{
  "arch": "conformer",
  "model": "multi-label audio tagger",
  "dataset": "synthesised imitations of 52 everyday sounds, one a clip",
  "train_examples": 39062,
  "n_mels": 64,
  "hop_length": 160,
  "input": "log_mel",
  "spec_augment": true,
  "win_length": 512,
  "norm": "rmsnorm",
  "activation": "quick_gelu",
  "mlp_ratio": 6,
  "head_dim": 64,
  "fused_qkv": true,
  "qk_norm": false,
  "layer_scale_init": 0.01,
  "dropout": 0.05,
  "inner_norm": false,
  "subsampling": 2,
  "layers": 10,
  "width": 128,
  "positions": "learned",
  "kernel_size": 9,
  "num_labels": 68,
  "init": "trunc_normal_002",
  "residual_init": "none",
  "optimizer": "muon",
  "muon_scale": "match_rms_adamw",
  "lr": 0.0071,
  "momentum": 0.98,
  "nesterov": true,
  "orthogonalizer": "newton_schulz_5",
  "adamw_lr_other_params": 0.00093,
  "grad_clip": 3.0,
  "steps": 20100,
  "batch_size": 64,
  "epochs": 32.9,
  "lr_schedule": "cosine_restarts",
  "final_lr_fraction": 0.1,
  "warmup_steps": 600,
  "weight_decay": 0.01,
  "adamw_weight_decay_other_params": 0.05
}
Rows from block 6, named by matrix and row number. Rows with one number belong to one neuron. Each number is 500 + 50 x the weight over its row's rms, rounded and kept within 0 to 999. All counts start at 0. Numbers have three digits each. After the name is the row's rms in percent of the matrix's.
# fc1: first MLP up (model.blocks.6.ff1.fc1.weight, 768x128), inputs 0-127
# fc2: first MLP down (model.blocks.6.ff1.fc2.weight, 128x768, transposed), outputs 0-127
fc1.475 053:525600433507501499558594464562508465504538472437447544498544522539542451508505543470429501457518501436372533467497509513535440510513490501485452387495575469534519472416424548443474520452498539535485661514541544437379569417483485461425422503498488425518529511461515396440474491442496546506520507521529560568556404488438507574422507492534445468514506584459537533460436480518467436478599
fc2.475 059:595552538540596454541526531451554528389503544466368508518501464438523596562519495521547422472491518469517490438470438467454483526488530473490504466466454524516473419506553541498565477363479454542468476457493521513541581450538516520466542490582536473462490527443500417500504460471622527374580573409503449484516478508608579499521529451388467460525489444437412516498497583525527501465489
fc1.476 115:558466477390379493535550543407540421475441389550459480403463564433450479468480532548494599501477367524492518525521551603552459500440509571436496494517503453429515495436517522473433543449412537516465536543432524526513524399483433449543520479441592487509502442495500466419466466422510574465497559529487472522455491567547525508496505448516575553431544539447496528434438530507484527448570
fc2.476 128:559481458532435450423441443477531507470532518432509490420527456528515511429450429399454524552484499498538504485492479404505430522442446526454536492502567516559501545484448491533495476575500462414519498447412426459402544537592474515574533556549520505465439552453471436556628441465497580569512512537566454491520619494484463500481563482549422470445665531448481527499501541460503537590523
fc1.477 117:422475439443495468508561440554535533425555417497555434586496467495503532486552398398524451461447539498528473636496502486508534425481437524547545524492510428542493490502597545515528476537402460433596515545593499446490470461593559558512464495468493484487445521467495431484508411523441469516442539492492528514427550572572449543493560391462558537485510544532583452607454540528556452453506
fc2.477 103:468548468504528613468473574463531519511483492428472503444434432501507524459503520455511539463473555501468636462407487487494532445519519565436466518515558549478566552518578566506429558432491513519592396591364465519554502538532497449544377415557476529566442531459590547537542555473559453543548491457531452470418478414530488529561461555539527538529528525456502451477620494498523500531506
fc1.478 080:483473459395448437505500525501487537476516483489568415457499573587439439514526485520480432465612445452520542482500515446548457517435556488378407558501548454425425484495579610531549521398500490450580569591548502544510492514441420548481536461457557548472461441505473479481493476444468456454370470477506512547480441603518455527382502535458472572460452483504465479505515529580482537466473
fc2.478 093:538469527426478564534457621469495443492476572483461538561489483470395480388510514474489545579508507574520442477474479508532466503597558471616637524567544448526502478541420447448496564456476536498547512429464490460444517412554516572447510550485554569516514478402499511581545525617559483495479504508492492570545469464624450461510567526461581512610533493463532538555487499482489515539481
fc1.479 141:451442556537481553461495546463458477409511479420571461407459496544527498479490497563529483506431373490479544493439529352422449497525415467488513493525528490476507510543477535481358548488520517471480396471482521565432484507557475502451542460471444506481500526529474583533513539519550534459415378447587485449447611568492421558425522405542562433482447445471534491521551442525461512487497
fc2.479 133:523512550455465485481456580556474472479486520456511545501467438553509453536512568549543565462475431491590488446438420527523540463543440521589470439486509485462555461523461531519519483389466547460458512395538494536553427578473521458553446473532591435445500466526456430514480519525555412507636544465517551435563528403504491428488423465433512591563544588465481484543587491566488436404437
fc1.480 097:462499509471477491410589427481557394501410520469500343505526441590480552534517522414545485488475450436418514530513537493499482583484480498560503433560476508550511410531422468505485502452546496517564551535572543441477495450477558435484491440443402469489605552567453516398527545441523535489577509484631439498451477528496497494533456489495496420428493533537497499435532440588512530468425
fc2.480 104:394443411496513481513567613482488553473414502664537533505485512580604499542424506468507487501527547455495467482453471561547470507525461501472454460472425531541491496507413580531511519498545566472551428555524532522548486438511520586494639481475471550529489454482560462469495549512499505406563515511560571443524555485461540539550442490418395521583456418415535413491499486499488504431472
fc1.481 098:560533492426561491579557410459527454514502405527533497518462474577548535492486559549539439397521554630465540557539512521461397584433497549465515514587453466424446533468528471483474438495569421455569523536509453519441522440511478462534469638481512454483444517418500430546447461522424449493489493482449460477509550462564466513522492628437454503514544499509490533548451572524615544475483
fc2.481 098:525497512488572473550511511430457459504547572513470550524487510493532540501436500502541651496452551500482542449525493486508446423507599519543471432485504523554506463644535525442514520470484568560557550423555486538479486511548402480533404628474528552472528509540424432489505453329545552574521515515540490421502420457489516589546527600446525552558544481450539466472573541468473471509499
fc1.482 077:502457440464356468405432558518586528555413474549484528517504471442509521459545538452432551575470544500562458447493572437453535526474490440441489490487463495546426495483463538529538561459484498492506503556679447472470583458477490497510515530458484644495561567482481540421511523515532467520494401529528473478566481554556494523401475545426441491544522507433480606516603533450499501475472
fc2.482 077:536562453353479478448549507491500436448457457461562511431494547541467473575420478398432548438522499554548487546549463501565469560508423467465465419475493438491534503482438547428497528474604486517442547477565457494438513452515445579464583474484516410436558594566402550479440470493411447449502520490528534502472437591461503480507554492452506411464494528506581548439534477577444537475448
fc1.483 044:471588447585483459454465574505537392508443520518528488426531483429494469455515502587557471540504424466526542380482610407524534532488563447517452431475503447456421475495495519480546551517557486481422441553548488491515569427513441559440400482506464395457483489507543522447486466535507477506473488542573470556580411566552517546449515464473464523461432492534473525519408611510581605475515
fc2.483 048:506521521373557476484533488510575507472494478432462563440474506535520434513353499502531432445579481411408526533576394634394436545548470492537486555506505457469541451535471569445447479483435473405469507469482536458543590480583535488548513412543521512501551455528577497518454500522557506486562509502439622472578517457561567493505520518544444521534445530505470524518523499494504575556560
fc1.484 023:438529443436405567434473503422570572587466408601488475510542556491539481468520510510518573456553503532448451489498450513501505478463376450496440400514456490466480511502491553505493524550566526553495457490407543470434553447473482591390500419453413411491445476518522441524487498547457590458496497626446527487478443530526556481473601514546487544539551481573505486496514497559487597422536
fc2.484 030:534459419497444536499572573497573486500549460507536598550505500568547545450552509478408511530479461523525504568585517465414534445495648576517548435527534390448555543476534506535521571475478552575446604460573577529532530483466410535495504462534543564482510532527499534447503470451556372484512532411454423541541537545400515503441467541504510466561558489420532443491443456491453461494509
fc1.485 184:473424519509484567529487485541436538411551544524499459530466500456509513649523582531464509458506441472529608477507575482468476512519511573494433482474484489577531463562484462518498416542443479357463484546551519456521538532496460580399386507433491409487529533490446601458494585479537502509461535495488472528515545581478387566517468497458434521503562423420494515464548384521506412469497
fc2.485 159:417401506583497538517532431586471364472531538558547484507468509477374533547486442559413518547494496484393506417526517520434540442539496553449533520429474522451505455513561539495493445435434424536399590541527483528458533500439460436551472522562443482496498468562510445501513674483493513462535451548529484557508506504433463547410521521496554474501491483583499430495474458527476594487524
fc1.486 071:566514501561507517519441468465503504431493413478460498620493458498540545448536481453533482538575567600533491482495539553504470456460428511525536432510458521463439545491494459523486408491544432491441518550533520359470456483397485501533491489386457500498451404489513536429534457501506401502550476507428510585520579572480499513470402507463471470504643530592615485445468466557516478435571
fc2.486 072:524513493474486424456519492520556453478505649540500553502562545461494503589427441537504509548480426500484453569506481504522443447489500548548587563542511555572503501627551535487523555550558443553440554547447524560498522561464493498432479546522557502523629396493428485448427487543543441541498523494546514458535510518474477473541598490544509574488532531492527581379459534578374416530478
fc1.487 079:402546472502402520605528517481500563496500481450448489463496550579452506554408470493457480502474347521503378499477517456490463531407470407516470432484582493412518444497485513491556533545529382426492515530485559559496520489446470502443499450486471433463406526531553517554554415428454487475517590470454511537499568517513513491495508545441443502556483551539503491370548538498416462468598
fc2.487 095:538477491518504562519502512566562458580438519519526477512501515507473573440489392482525547541466427474534500551531484528474459467408520530471518433562525566565497374576465431505451527512403472536492431402547461531493623533462455444445447492605535413513461568512564582510411517503503478548523447450485502575470528442420502554597551495426514395562461502466524447467513489512568595536490
fc1.488 161:477536368553491342526450404450522476566521420438491557545512464572416568575484493594452464496523479515486469461547539474506469509500484491532544577457532450514530578512621545528438545542467463550514465530480489477508495548529501446499482485469441497382548531464453409523578517473621430558514476480432447509522404431545456594491469488582544541447525422515525507473540514489532461513537
fc2.488 169:495431530544427493611394494426506517441444457479451475442529519453476484519533487458495532586516482567543467508507454465468469527517486590381470520543539474503470502541542620471530441599645563397508529462471514504425434473489482529483520452527471442517519475547526660522467481530516468489534486523435516481521531512516483526555430544574469631546422451573519564507495480509401527460535
fc1.489 066:449479509494465468455478438454505552571413516574445448470527537485536606510483440528510527527588432479465483555480480454515455563453481415542449531434433442619519564533542534491538503432523561569512478548479443477443501461507474532551510467441485498483427475485555484462511651673537471435560536583470504471457392403459453553518543490496542581480511499494463472530569558435533541469487
fc2.489 064:644459446516523559458471539421565464460590455536485519435441527465538579546530513477515487581490477476454461507544433534527598513527450487590524407526464456513510501483565435496546561525479565491464445501470533440570563476474497533430441477434541516460498570593529476438520586457593457510529553539474456519474611464536506475418550493615531498465430400538490478481533473570596535569505
fc1.490 038:550504483439437532514478516479464459574583478482509470485459553605524522455561555567500492509525485498464421520441551420536451576528511646478515522370513468531626451520554520527377496498438535437460446453479516512508515534574515452504450495430533481443465460522496485385483519547440483553571509512510473555494468414508384477548513432459499422535627570517495490461510507505448539509404
fc2.490 041:502570455446558453557480571499514418411484482453485542549499552457551478438489444567576389528536599510390470610505486553462582530486407537515466540590479520458504489495548564570552504543627524487505460527468484515531552485512487548481497563501376495473476462574579450516482511540507469508544478485474407487490488540526472479493471466528431440533546395482596541465530587496434537540604
fc1.491 143:414434475499436472518549547447528491567518523545542428456511439527571541513531532660492562644511571480475444546424565462485534512458448484530500510519479491537505447562447417525488531497508410515477363588559575468501556492464459442515467557444567448481523518536412507569476457489473468501522480512497526457417439568502482549637457456478452507496516510486522425501504497376543509540544
fc2.491 128:460496489373486468560503522551458544382524540495453559430466488430442523543508467406452566533375441494410497528393474482525454570513546418522500440458582450501528504485455537509451537560482524632460503488475577460467488481559535522465498503513570518533479517483521476485510577521457490631530548464496416527501412435499553528519515460419474484552473504548369559504591465547552483515466
fc1.492 140:562508455546496448515485534475528532564549448531485479379484437451459461471501525533499468465558531394529479391402520489400465504479381522468579445517563456472509405503550492410552577554529589534509497565527511606485520458403528484571391431478503463516497502457557500440555434538464533372520480525496447541507491632536430537487436482553505550446557487510508537496527504520505488510541
fc2.492 132:501496487497457565484511450509499498564454433436447497398530496495369483559546439574515463432542420514445556552595583515526537490635452517483437488449512474421594463554530553473544451559572429550467464526547390591485502512530457477541567466498508497529529616490454513521488518451501542593522518466541534499538460460423505461550474533420468616454499464564465500537528449506418508555457
fc1.493 040:502417442491451441527433542413550537503591528548456545457526480463555538446532445526482476466522539398442560541514484450475404456549503415430583468519375564483501453553451435518455468568625465546453632475475544478463486521582516488481521498513469486500425528529480481571479453461442506485502505455508514588504537518464457513534467413542419563452583485482493533475550466602441538506395
fc2.493 049:452537458508488495512503489570476527503487526504443489530483543601584527458522607533557507523467453500588433533473480464547558442525508540481518397536564432410440509609531585492589341477497475436580476508606502548474469486541496467556469591464450485475472491531527579462476457505506421520530460429509649501442522497492598472541551515449553557472489523539530473536464428457571474494446
fc1.494 117:478417552454421481457462454536485514478506409554490474451549516489506463460543558415509505582531493439546435473470518476492522563485470466428437456558538533482440518504534464507511558529509447526436579558531513504529504494512417480567467486497524435414521519501681552480382602550503442563495482495498467581458461492523564554481480547501440471500557318539546457468493560593511433486435
fc2.494 121:524456574597513579463473476550440471503462579517336472441430531506449415595470546557536538502363564425557444511418433496480511478493506512494516410525515527512406487576556569481598514409492538535473465415480483458466477469512516531399507525434528486455482453488501520490441540528473594529560447497489540526499498547502452464438462504497419507444472535419543552424514424483510482541546
fc1.495 036:522485498521416505549467559533467472464468532573514587509433532452517449496513513502487532525526502425491461553462500416547406459544544559415498497539417479407523384447565498498503503440400496445538552557566531431567663505442502429552467432405500439472531460518515520436546491504530490379480564542574533496466454560504484625534509538449444566509504417542524491510485431497519522537467
fc2.495 039:485547510529556509533554470546415511411467517549559502503538527448542554479565496458496543542511474494593539440517442462628594471529472466557486463428462492574515556426534465512431571515504510559447531490486515485600361535450561467529460389464530519484476484466450583563421524394528459400459443477524492444611464478555421545480468549407406477538466479493493447532542531478485500472508
fc1.496 041:535598458509440456458541515516570465499449521487560485489488509519532555443519534488431511558590424462498584563534571441465582535507424396452546512500447562474525502486523436521440415511558528570478537599526479450432430583475440459535496510477428455420510588494486441507472517498579474530517518458468548504589481550350384514457497473551476418504439529571520480513515565451488518416554
fc2.496 051:505510472462481452566512463556489419461449499476576513531449481490474425449464473426453551495510535456505485537386494523356503511519506374542398555542466476497444544405518540475441467498483551510409532412510471578488510515462559486448403467423502449491513577541506520433446504569498448479510465440528525476489586456593544508558422466502517488501526516438409540496523482517375488616416
fc1.497 053:534486552352451418437386456501458406518486507551538441505590495486424507592542531528476492492596494515489505459405517535562511534512522538466517489431548498557406507540538559424467522492521527449501466539613467479489511556521476604406480514468424516481503458530531448401512434532445450466500514515525501482590492510555473500436488446526441373422576576426578505478549511486472525467506
fc2.497 053:515373580458512447538495446452588503474424562487406483473535473429494560381546421522493442592459495428467490489459471496497543455506546458507538466459483496568440421485485636558549525545602458596432456572534494520483511554439521415455474562528430443480520517562491563536492496526473483599460544483567463521484524559578461505493444433432454512488434529488543532460532468471512429476424
fc1.498 062:539412409506441420534418457556531567390610492528518477544453476470542475534493431587530517466494453492542519558469472491446493548452460485451466551420451499462416498511594412432403552470420603547473553500354462563493559503468543522482543517439452500451487509449465430526497471527502507474425531520527499574514418391523501494546497517438437516452448499598506543522537506507494510430461
fc2.498 066:510457475425488522620507528536415432533545416490511511519476533488508477446506554513518395467479614531589476473505465490397576514490499493419502420499416503514466453515476506526466426519634494547465476541565521553558559434570549555413527504493523498488496597609532523504513507505559455522530548531457437520478531398541552511489494496497512581562427485609427490395549502461515553566441
fc1.499 077:496489498543474511499543577459440533496519496587503486532435522503522569502539487610524461402509534418470477484429487474467588491559449569430558494450471561448549473523516506567466489501499512532401563527381568545446515517490420464452534541402462480450526499512458509430563452530524507555432481495432467454492460532536437582449533469442450415573449452557486435566389535444349528554490
fc2.499 092:499460518370441551519477563472436477579485459477422549448481504507549600492600416388507502451535530473492406500511472544482451450434496372517455458595562534405411606543537520490561482510480626488518561593563554500478494441495540499533479452448502467530428598499518480488479489361503440557500499481531499524544451526499506434559512448495486558512521513499455552520483527484507537486453
fc1.500 061:444536439491522453510457593503593543498525497374519509516500468558488551522598556520429482595510436559507444550437607462499456469472439513387539524518514506515463509496527494395466521525542427452526529547428479501497483512465613395496441394391456553451517509470517505507524446533439555464503563534499463518494592548493512560375522455556510488530401464525542502501435557529533509461422
fc2.500 064:592573561558454529464399436559451437465557482524560594584550456545548555541586534500571563517481520586504594565512531522454497496493444428506533479607457370482467475484510573480462590547412454491497492576541531494451460518481456484514541518557548491463527489479451521521513586483559470494450487512478526594476350535557517424572525464518508534476494497492504442608507465546461494503546
fc1.501 059:390529512522419433483376493421566516446472568479551393550502646517480571502536595539459433584483486536485502528537546498450548512540544527444492493465555577394453436503516511509446446529536518478460456611474552501452457557532474512502509503458520466542531576423518574550405467444462578440488471490582533485585442510496479544433500532473551469473468507575462437485454503551476462424497
fc2.501 064:460512600533565530603453466501471522479410501515604507538516456560525551479497458490547512520444498477533387522528513383429416409456481539401445454544495440484396486502433575501482479519451485504519479498475528528551521518422588427384536518489474521513509609464502482458515488513523476492559446480480521505561479523515522463498486554551427445474568551523590580481461497467606613600539
fc1.502 122:491470622462563452502503608489452559459497498427539499430518469497507548537521601504507564539465412513469574541496492506552494513546398420436517526479440471549481495538563546428418547551419534432525598505517554496529584516558547530556473406478531454443484534382435523556469510560402449452508417493547411518444512437546419570463468532432509522539532468458550535450468485540463526524465
fc2.502 125:461480505407524454569524453446562579367494541519426482508529515561578428548391495517452485534559464502521507482491440626568495472512470498524426503450661484493447504511414452507519459638475490510515474540488456543465471501498461486535489501455474422507553487391531456477502634549480516445523498450517494521458439507509479582489475473488507655507430472560483502460514447505576509501505
fc1.503 044:499411485524432429504520547517504416540518473500581555410437475591513422429438478469470458468413479493515481465565463526462553439549498492485446536591544444455521477476499431557439483510470436446513594520477557520404548544500455558469483437418432448477443487497386455469526545525533528372422500480485502494489464550532501554483520503413533526439483468481454421443440499645476577532555
fc2.503 047:485428450548504413503460461559563533484506504563482505558500496480482568501516520495505487548533499490533471526499566482543552532531483415468479542508420492498459507435352485461546499616380517486543477523454397469515353579466439497534389462500519576508433514502496498529422484536503462511514484448496491478618530465498588560446533612430516520592482447527473528544595489516489508370472
fc1.504 080:555500433526476535562523531432569580498477479435498444468573455499508427497558472508578436497522499473468441515577486568387523482486551434527467487559466491528503471417476588524433514538401439457500490466520499483483505487485552515444585439403491442415520434464513423513440498478393521507494404472431519486531461419536509587442510563464504450503542553528481477483612476509443331531566
fc2.504 082:555486476453547448629473455454437459507425565437563580573498412467536457549445524495529525489474411500448580489448448473425530516461448544490502385556470428498427447501510506498529441504574469510552488495464524524468479458564549576554569476579505568467566500470555514472534514512506526427582520549616485591471466460515575453464524474431510442590527408552452533422584495460509564502504
fc1.505 095:465470455535498412406484528522419480509486482572430576547447517518521560574513496520487480457569486496570586545495606404501545545489483453484484507416484552436504545566548427538444452445469462433429565480496542478473587465539409410569511482453624520482507523548568505426541417443595507444425562530437488500589442554467481508503497521518473410522486569525534487465558444514424506456493
fc2.505 093:416481502529527413426605578527537438515505536483449467509444510471462494513511512488421515406431556474393477516460486541513548477477475496488490591410481451478470487467396497486533553507455542532555422594555541450596544460475503642517458522573565475507532468394427514534448475496504533529398460496506536550437603501478479435484469578560438534498412512489546505480566482475602546531506
fc1.506 059:455425486471486429470471456512540453477531479418539511557532571512576512509507550488450520485526512491502463594498577555448449515489483525452520465434553552531462385479462551533522482448418423503505511563462551488403519526569482589493471457467457482516516412497561509469578447544451559700546528472387496583440486459457404530522464425487442469431563517495502424543502448433517452458525
fc2.506 064:467473544529563458522566456439506492522454526509497549501506468486502487423482529412527520514535488569467537601494455473437516519519537460476589449512576545565475473460509519515533502588420425463520581369473485502582511475429504512487506492482448520404504534611492418497537507415547548467476386474543461449424461403567465467499559467495527450583418453524591359452553548538512487563551
fc1.507 049:520530443506445516521477486532448600408514508417394486491580540452502635505491540557501500433467472441461505454547628558439516477479549569486483530431519489472469515520571562532454567499530498488398478502444455459525452477538506557539428493474391494516513516547519586506538527500394587487479394517447535473617423423529459557446515452530450554510523479490495533457425484524615541487483
fc2.507 051:473488450509496449467411518484562533482533570490570461487469501449435520481542425525508490452583527478490448508470422498502585477419448445496521517390545524534539525486511431614591565473453429577540476494486477469474594482458464527528458584660482487492470443526439509476500544466552602620506513541531479573487512457578503458519433430495532549510460431469531488498445484633564485482417
fc1.508 177:471494490508497488417462465476529601516566423439537448551459434499495486502548468509628522475525541446522516540483572483440524454548467487606394567510448346546504530554450509478404448535504428438417486494550563438557530511540490517518396552449495472475459513504524525443478500443531491511532521510477530562474432542420491593572507437532506562521567375516560449594553546567495509499514
fc2.508 170:479454479499548525416519470455512544429427555504418576589546435411430564524531563422521587440545396501523612542469497516492596579550519553529559497544444488465548501585471456550539470519554531448535460461469467611557479480449479463441588534448545404529535510437455522477479494517463484604488511567420574527552498514507508521573456433531518570447501502493455496474430494522451582515534
fc1.509 114:504534583505481449381512481417477541530568412470475496478548409469449502504479461497518500580485516560481423491476550486567469519456508521389461479521502497597548521588383505437486526546472398504518475491507562486484569434563539451478452416485464538503432452505561494567446541450536511423563496546486573476613509484558509566502350534442458551422406463495427514517508443454477508514478
fc2.509 122:554558541443521433525433560428396544633567464501558460553517496477547440464532479554540469504546547492523487474499502526656531513511554501409436399533499575597467461457521555536401495555499467518469522448462580477528461484504517437451468462537397466508559583479457533426458512549444510542457571485565564495527466413489427444469476410503464504495461510546460465519588515428508524468543
fc1.510 083:487474537488439495402559593467520396549423492532414478404446493593467471487517422529536534618521526503490521476489590540481437506535474432562437597484485429494458464522487461522353497522505481494575618530452477440483450551493495546452440518521545523466417467447435424541505439518454451527407485536415518484574538550472427518492468587483523574479502513547500515570539510434495457530499
fc2.510 074:553465416469493516603473425556465449497439510516371491429519449480595656475509508404549448495427507548481489510588600502465504571500546547496491518525531515505555510488491526541472461505484541460513539516490461412535371468526506482598476521561475572563462458508426537469465459541512441544501538506561551521501454537508486500469405487621528449390457453467596530451507470469570457508505
fc1.511 156:452488548567386546534550540465495466524542494443537415525455539573461449509408428508580545513478543482423500534529488497490466567478523576398473442435430471472533443509413450474518471525465577527450506491515570471461527463478484527455486494509489481455531470507437483510442512474511588553509484503440465579387440455564374568575471445558494535451611511550524471369573502460567540522420
fc2.511 159:460509475547580508549567490608420454533477561557491412543499582583464478593506507601594473496427499500533465560437577492466478535452525513490378460446515461453473519503599576586519447508425493502445529469419457486508493523528443554526519501613537430547451542519515458538518481458542549465443472512443478568483428509552480508434488518499487570515522507467467558428503615627527505558528
fc1.512 094:446425501477554432364428550411542493450537504406420502504495461470600457490490496533430523536511484474411585470494564519531442588490382435481500435484469522523506508437510453495560533521486513515400421486525508424595462506552545570448459500499515476432504559537500447499520559502490441509455518478521523633566451499537517553537539475483477513506480475453518452547450426655503467430436
fc2.512 091:563577452382473442558473514450490540475497551463488561504518541491549579524448458484504524538483561540402531512538444559462451471512446463566521570508481387531502534393507543454484462542411542525517497450500504549496544546522470534455416433486502547593547609426569470544497462486574509560508405491530414517538429470562535534640447543612556440521466441468482519495496550535557474482552
fc1.513 097:535490551532468373530554521495489430487534476549513551480502460467533527519504559497575496649517413471482468538468539538583430469438512563570471476474477591548496398548472516449540560502550518551490508508399498447484541405508451533466529395488399515434549454509552450480509482496481438445424414530496500472624537432473431509530397527496526550477429581535466516518461451452537424528442
fc2.513 107:429509492556447416557429476484493416622508362489618499509499567517467506514595509526426574547463510497544442544465488404507561498484444456568596453517507447487476575476532469479477557500446387506555497515500471478591541406508510416540436457503498522482544515533474528466460528508446574503453469489525466478524452495477520510566542468466495494476519373413508402523508530537551484632518
fc1.514 090:504482511508518498589402464511520592409495496595512535557474530491511532469406512538514471494407476514554474436534549496523446434539486451457519427508495509517414564504527471515399492484484539482346546519569449513450607528556509463447495525505438468467473593576401435489541521485461527474483508489652467479525491574496432467478463413431412489462543525504507516397455551540482501421566
fc2.514 096:505459466522495512414429615549580478505518440460429575474402541537494499560534493494436498471533517509518489530581485527504539443559512488492525493423519481460492517437484527609466465551530472458565595537679468439549427451532567403457570488484553518433555329519512513506419376495433506531495494472517526479492538456505526516494513507508547537502394455486493510541518489501480485399487
fc1.515 106:509464512473463470511559516559491529389513488575483528391516478542535524487482541419584556565573500497391473575613584492575436439490438482487484388456467531460409517540482486479515527524552486502448540480448479549470515465550585514614469389463462384472493502478472476606487541442502409569493540457474497484540523477520415559560537499485444530558450495374496496441500513514529518500540
fc2.515 109:479487537451469603535507518493467435492478526532514454379414470554570486465519546467581498494460532490399525468485556540495463496523574551554524447517495537477507587382509606521496544452562427433459463534512506466512537464467531488544515526433541568488472549510537492530455534628521539440519492525497624541534491479470482534462553419498465544415523400554442342470532550408465493423475
fc1.516 030:552591571488472513506509468502510599496497415506457437463582443500504501473455467499470551501466497468479561704477575508568465533501588483508556461495430476438584528551485477453436476498561421567487512588506404531502522410576477522553570531480468526497536512460450535437461548417466498481595534497471411520560414461515452587546490476439558511458540499546560501552500557503501557478576
fc2.516 039:413491517485585491485519474527374546492474518562548502541468481508525564550482562487496518591472456482515513508581476463583520524520564511423391368551435502495488501462468506502517492448536512519490387516506559433517508541500512533537478549425492451527497577667560475516549459419429481427575503529619494524474441432506536509477480509457461558508451495453502415374569449485438467483551
fc1.517 073:500518539554477456560447500526575532565522515547487479452507584464559513463535486432519475491504616569519592480612548468509595519569568468434500523503455480573507484565603459500495452498457432443450422446391521550523564504531507543500457472401462463537527563517436581557503530503434415508453481514556512544549547530486448562479511350383431468492531526461524494474498440460571447459508
fc2.517 080:471529532548529461502525546501496581546572411518505388419506534491478539539469507511454455499529461561488514497483498548513534478506543489570594518493359535482490544450488461470588543527456592479399497527484524447493477561524489412473534503488439538468529578654561494476401444471488350485474387481441518464486516534478459458500517446454417533430523534556385478510514463463415488445491
fc1.518 081:462452534467470505479498525458480403519497494536493468575516548505526568576465603518509421502426495476576525518550415520497427525492531453486401527559477505534467455606409543512444551519513496454470490557512498490478547471495466466452471407455482375564403463455472470483594547388496472391563540538483523456509459553511507570496474414527537499413596603518481517576536497538423495485605
fc2.518 096:534509518525458344445478456510471410462504519474505549508451535557547524455518454546508505522481477447468473522564548447457536555506634560559538504522596438533427588520544601602541550458563437544468470538522512474545461400540543421538445478451455488523563541567508496544459470550470491469413498473526537535533448439486464454534405442471598429412534462481428566464482509553526429513542
fc1.519 154:516519494474470544439546439504477451521578418525476589540524424484556531384476561511509460510558530499399571456411473398474442521492331456573494584476504408483608564545535509552514589499493538509513457536444515527526471497453578453530566447503482440550498474558509502487502495544495519544373548570517433468549487394500474538491575431516484431422518526513473488454475513458470555493524
fc2.519 150:403559486541550448573510489452450553486503441524558469431465560435540508558575485503590592537535390529560487509480518502510572564476532506498490454508347471464488495542498553462545540453441425471476488505581528598503521515493464578512485452564502441440559461493445511521396548520540481524479423550606528631575519552483475498524489455425460409487500389542501541490532505464536564472463
fc1.520 079:557505424439441508407522530470448463557429504522563443519516499470429458528440558439515503492516431510492581469468629441405496554480454518423490555505399511541353482581493458530531471519445551413455508535557452502521462465527520567495471477446475535465497529525385523511535471481466576458462444479466550554483515450498455507528433435459530510438524535508563595469533485396470355458492
fc2.520 076:521481567427428483468559468440569441540497483469488507529433510571478500542512536480607503505409477411501431530524401583489551467514541529560489453577463485514490478546546428433507528555501587505473549517555619605497485515413488492581524488556521479438493561451618574437513541448439518431476457525579551510515514464571491481411444481495456503512523477458478482557498451583575587545600
fc1.521 166:423561522493492503504579488471478619525480509354514523447515561539531502474517572589499520480477524522429440469435506510512437624513475507453589488514488524462552458541466482419517597483465407505504495504443485427549545468483481501492603464433588462556481532479398489511608499509575539510531507436565504446544516498491432471517558421531512577543557559451493488500523459451571551371425
fc2.521 146:493482534451551508527441556491449494482511460520537534361603484568559530506534498567470517525534481531504523540401468552518465535487525432441510496589514482522608533462512484492495401547499395462494544445521523531443410421521491397526519534502570565522499545487357379473457534495450453558449441508438442431551517518525624547463506579504558543369496486484525533516519516483556499511528
fc1.522 056:433615508372439452537466523471615404540530506527507532544485507550492568583506497567520533475446475572438556506483472505537460606431445418519460520536443465493461436479570530459502565523527487536471526450477507393493545535479503473457477613535420454467458556515497597505529449390515409441412489504440486505412425446565476519455415533524491540510503497475454529430537443548470521488466
fc2.522 062:441607433540483545480460509465475507576458441588577553486517488542487525491513512510503548447454643579543527553430566558508491494448530478472479466556460474548445515440555516494540491488446482502589419430437496536472570522459409579571483471520509400567458450495541441544435494472519499528496537539420512536439474652478433484590570492542485429501482556469468483451388528455483488542568
fc1.523 111:449497531455514494537463495495487539482567459496441517407431639514520512528446543514601483575479534504496414483528513594482512470467407445523473524489538564365504428374520509484409542376501452451482501496417573499470599548579433470477512540465472477465533545479505451546568555477420542499541483432519604509502538480484478466499527471429585531447440584556481453517540520475514451432501
fc2.523 111:530459400557514523467459438512425464511518517524445582476468429535506426454456386527460531534451533504497445485467479493499527508492535479552497499544475475485467488574519500500431521444550519471481495527476503442579450486592486493377486535552542574610490545554442543480512443507416525482470533359547464614424465597514521520456454546523594526403540469481612497550558454487459597466584
fc1.524 104:491440514477497447472491521384488480602485481524489445609502512427542533445456553457499427552578546476498446437508548511624487493547591570532543449471480445428554435470517474421524488507528537503483503600508474496475544538515529470450474552547553361509456586492554526564525464464508522520466487529473499393527529476365404547517396471509455493410491521507555548504524579489532508482609
fc2.524 112:466526572361532508416437426530480519510498548458508463440511522489409542591534514496575549514483511435434433526535462522537613440475468429504542476490502463486559519544620465474594523512488548548563526545514548526456529409529541456458490450529543435559494491486507459509526448461548574572515614477484536536497522487550505621482552388630578448497499490502541532477534494581525575467481
fc1.525 026:471545511493580500487485552491441588478651503477547493512470543528466544576556526423463461535495410522508493523534533504519438528512448554497473427431503452521513453503385534456475500548533569390471478492526531545514417488521493517482509546426505457533421554554488507518606493503477576484526550530461368490411399480462393598410524474525444489470510587519586558547547567516435549516482
fc2.525 041:535480500466459485531561554476509440488541500560424501541435496503434461419547456461567490466496485493478386505467457412508445595449576472510505541583499482601501474469519485456509506451551594513496337506489522453475558508461444447471447427522429479485543445527525613473522533515511492476416535392423506462457509574409539431534519448361480480477552444530504520458475499505567577582495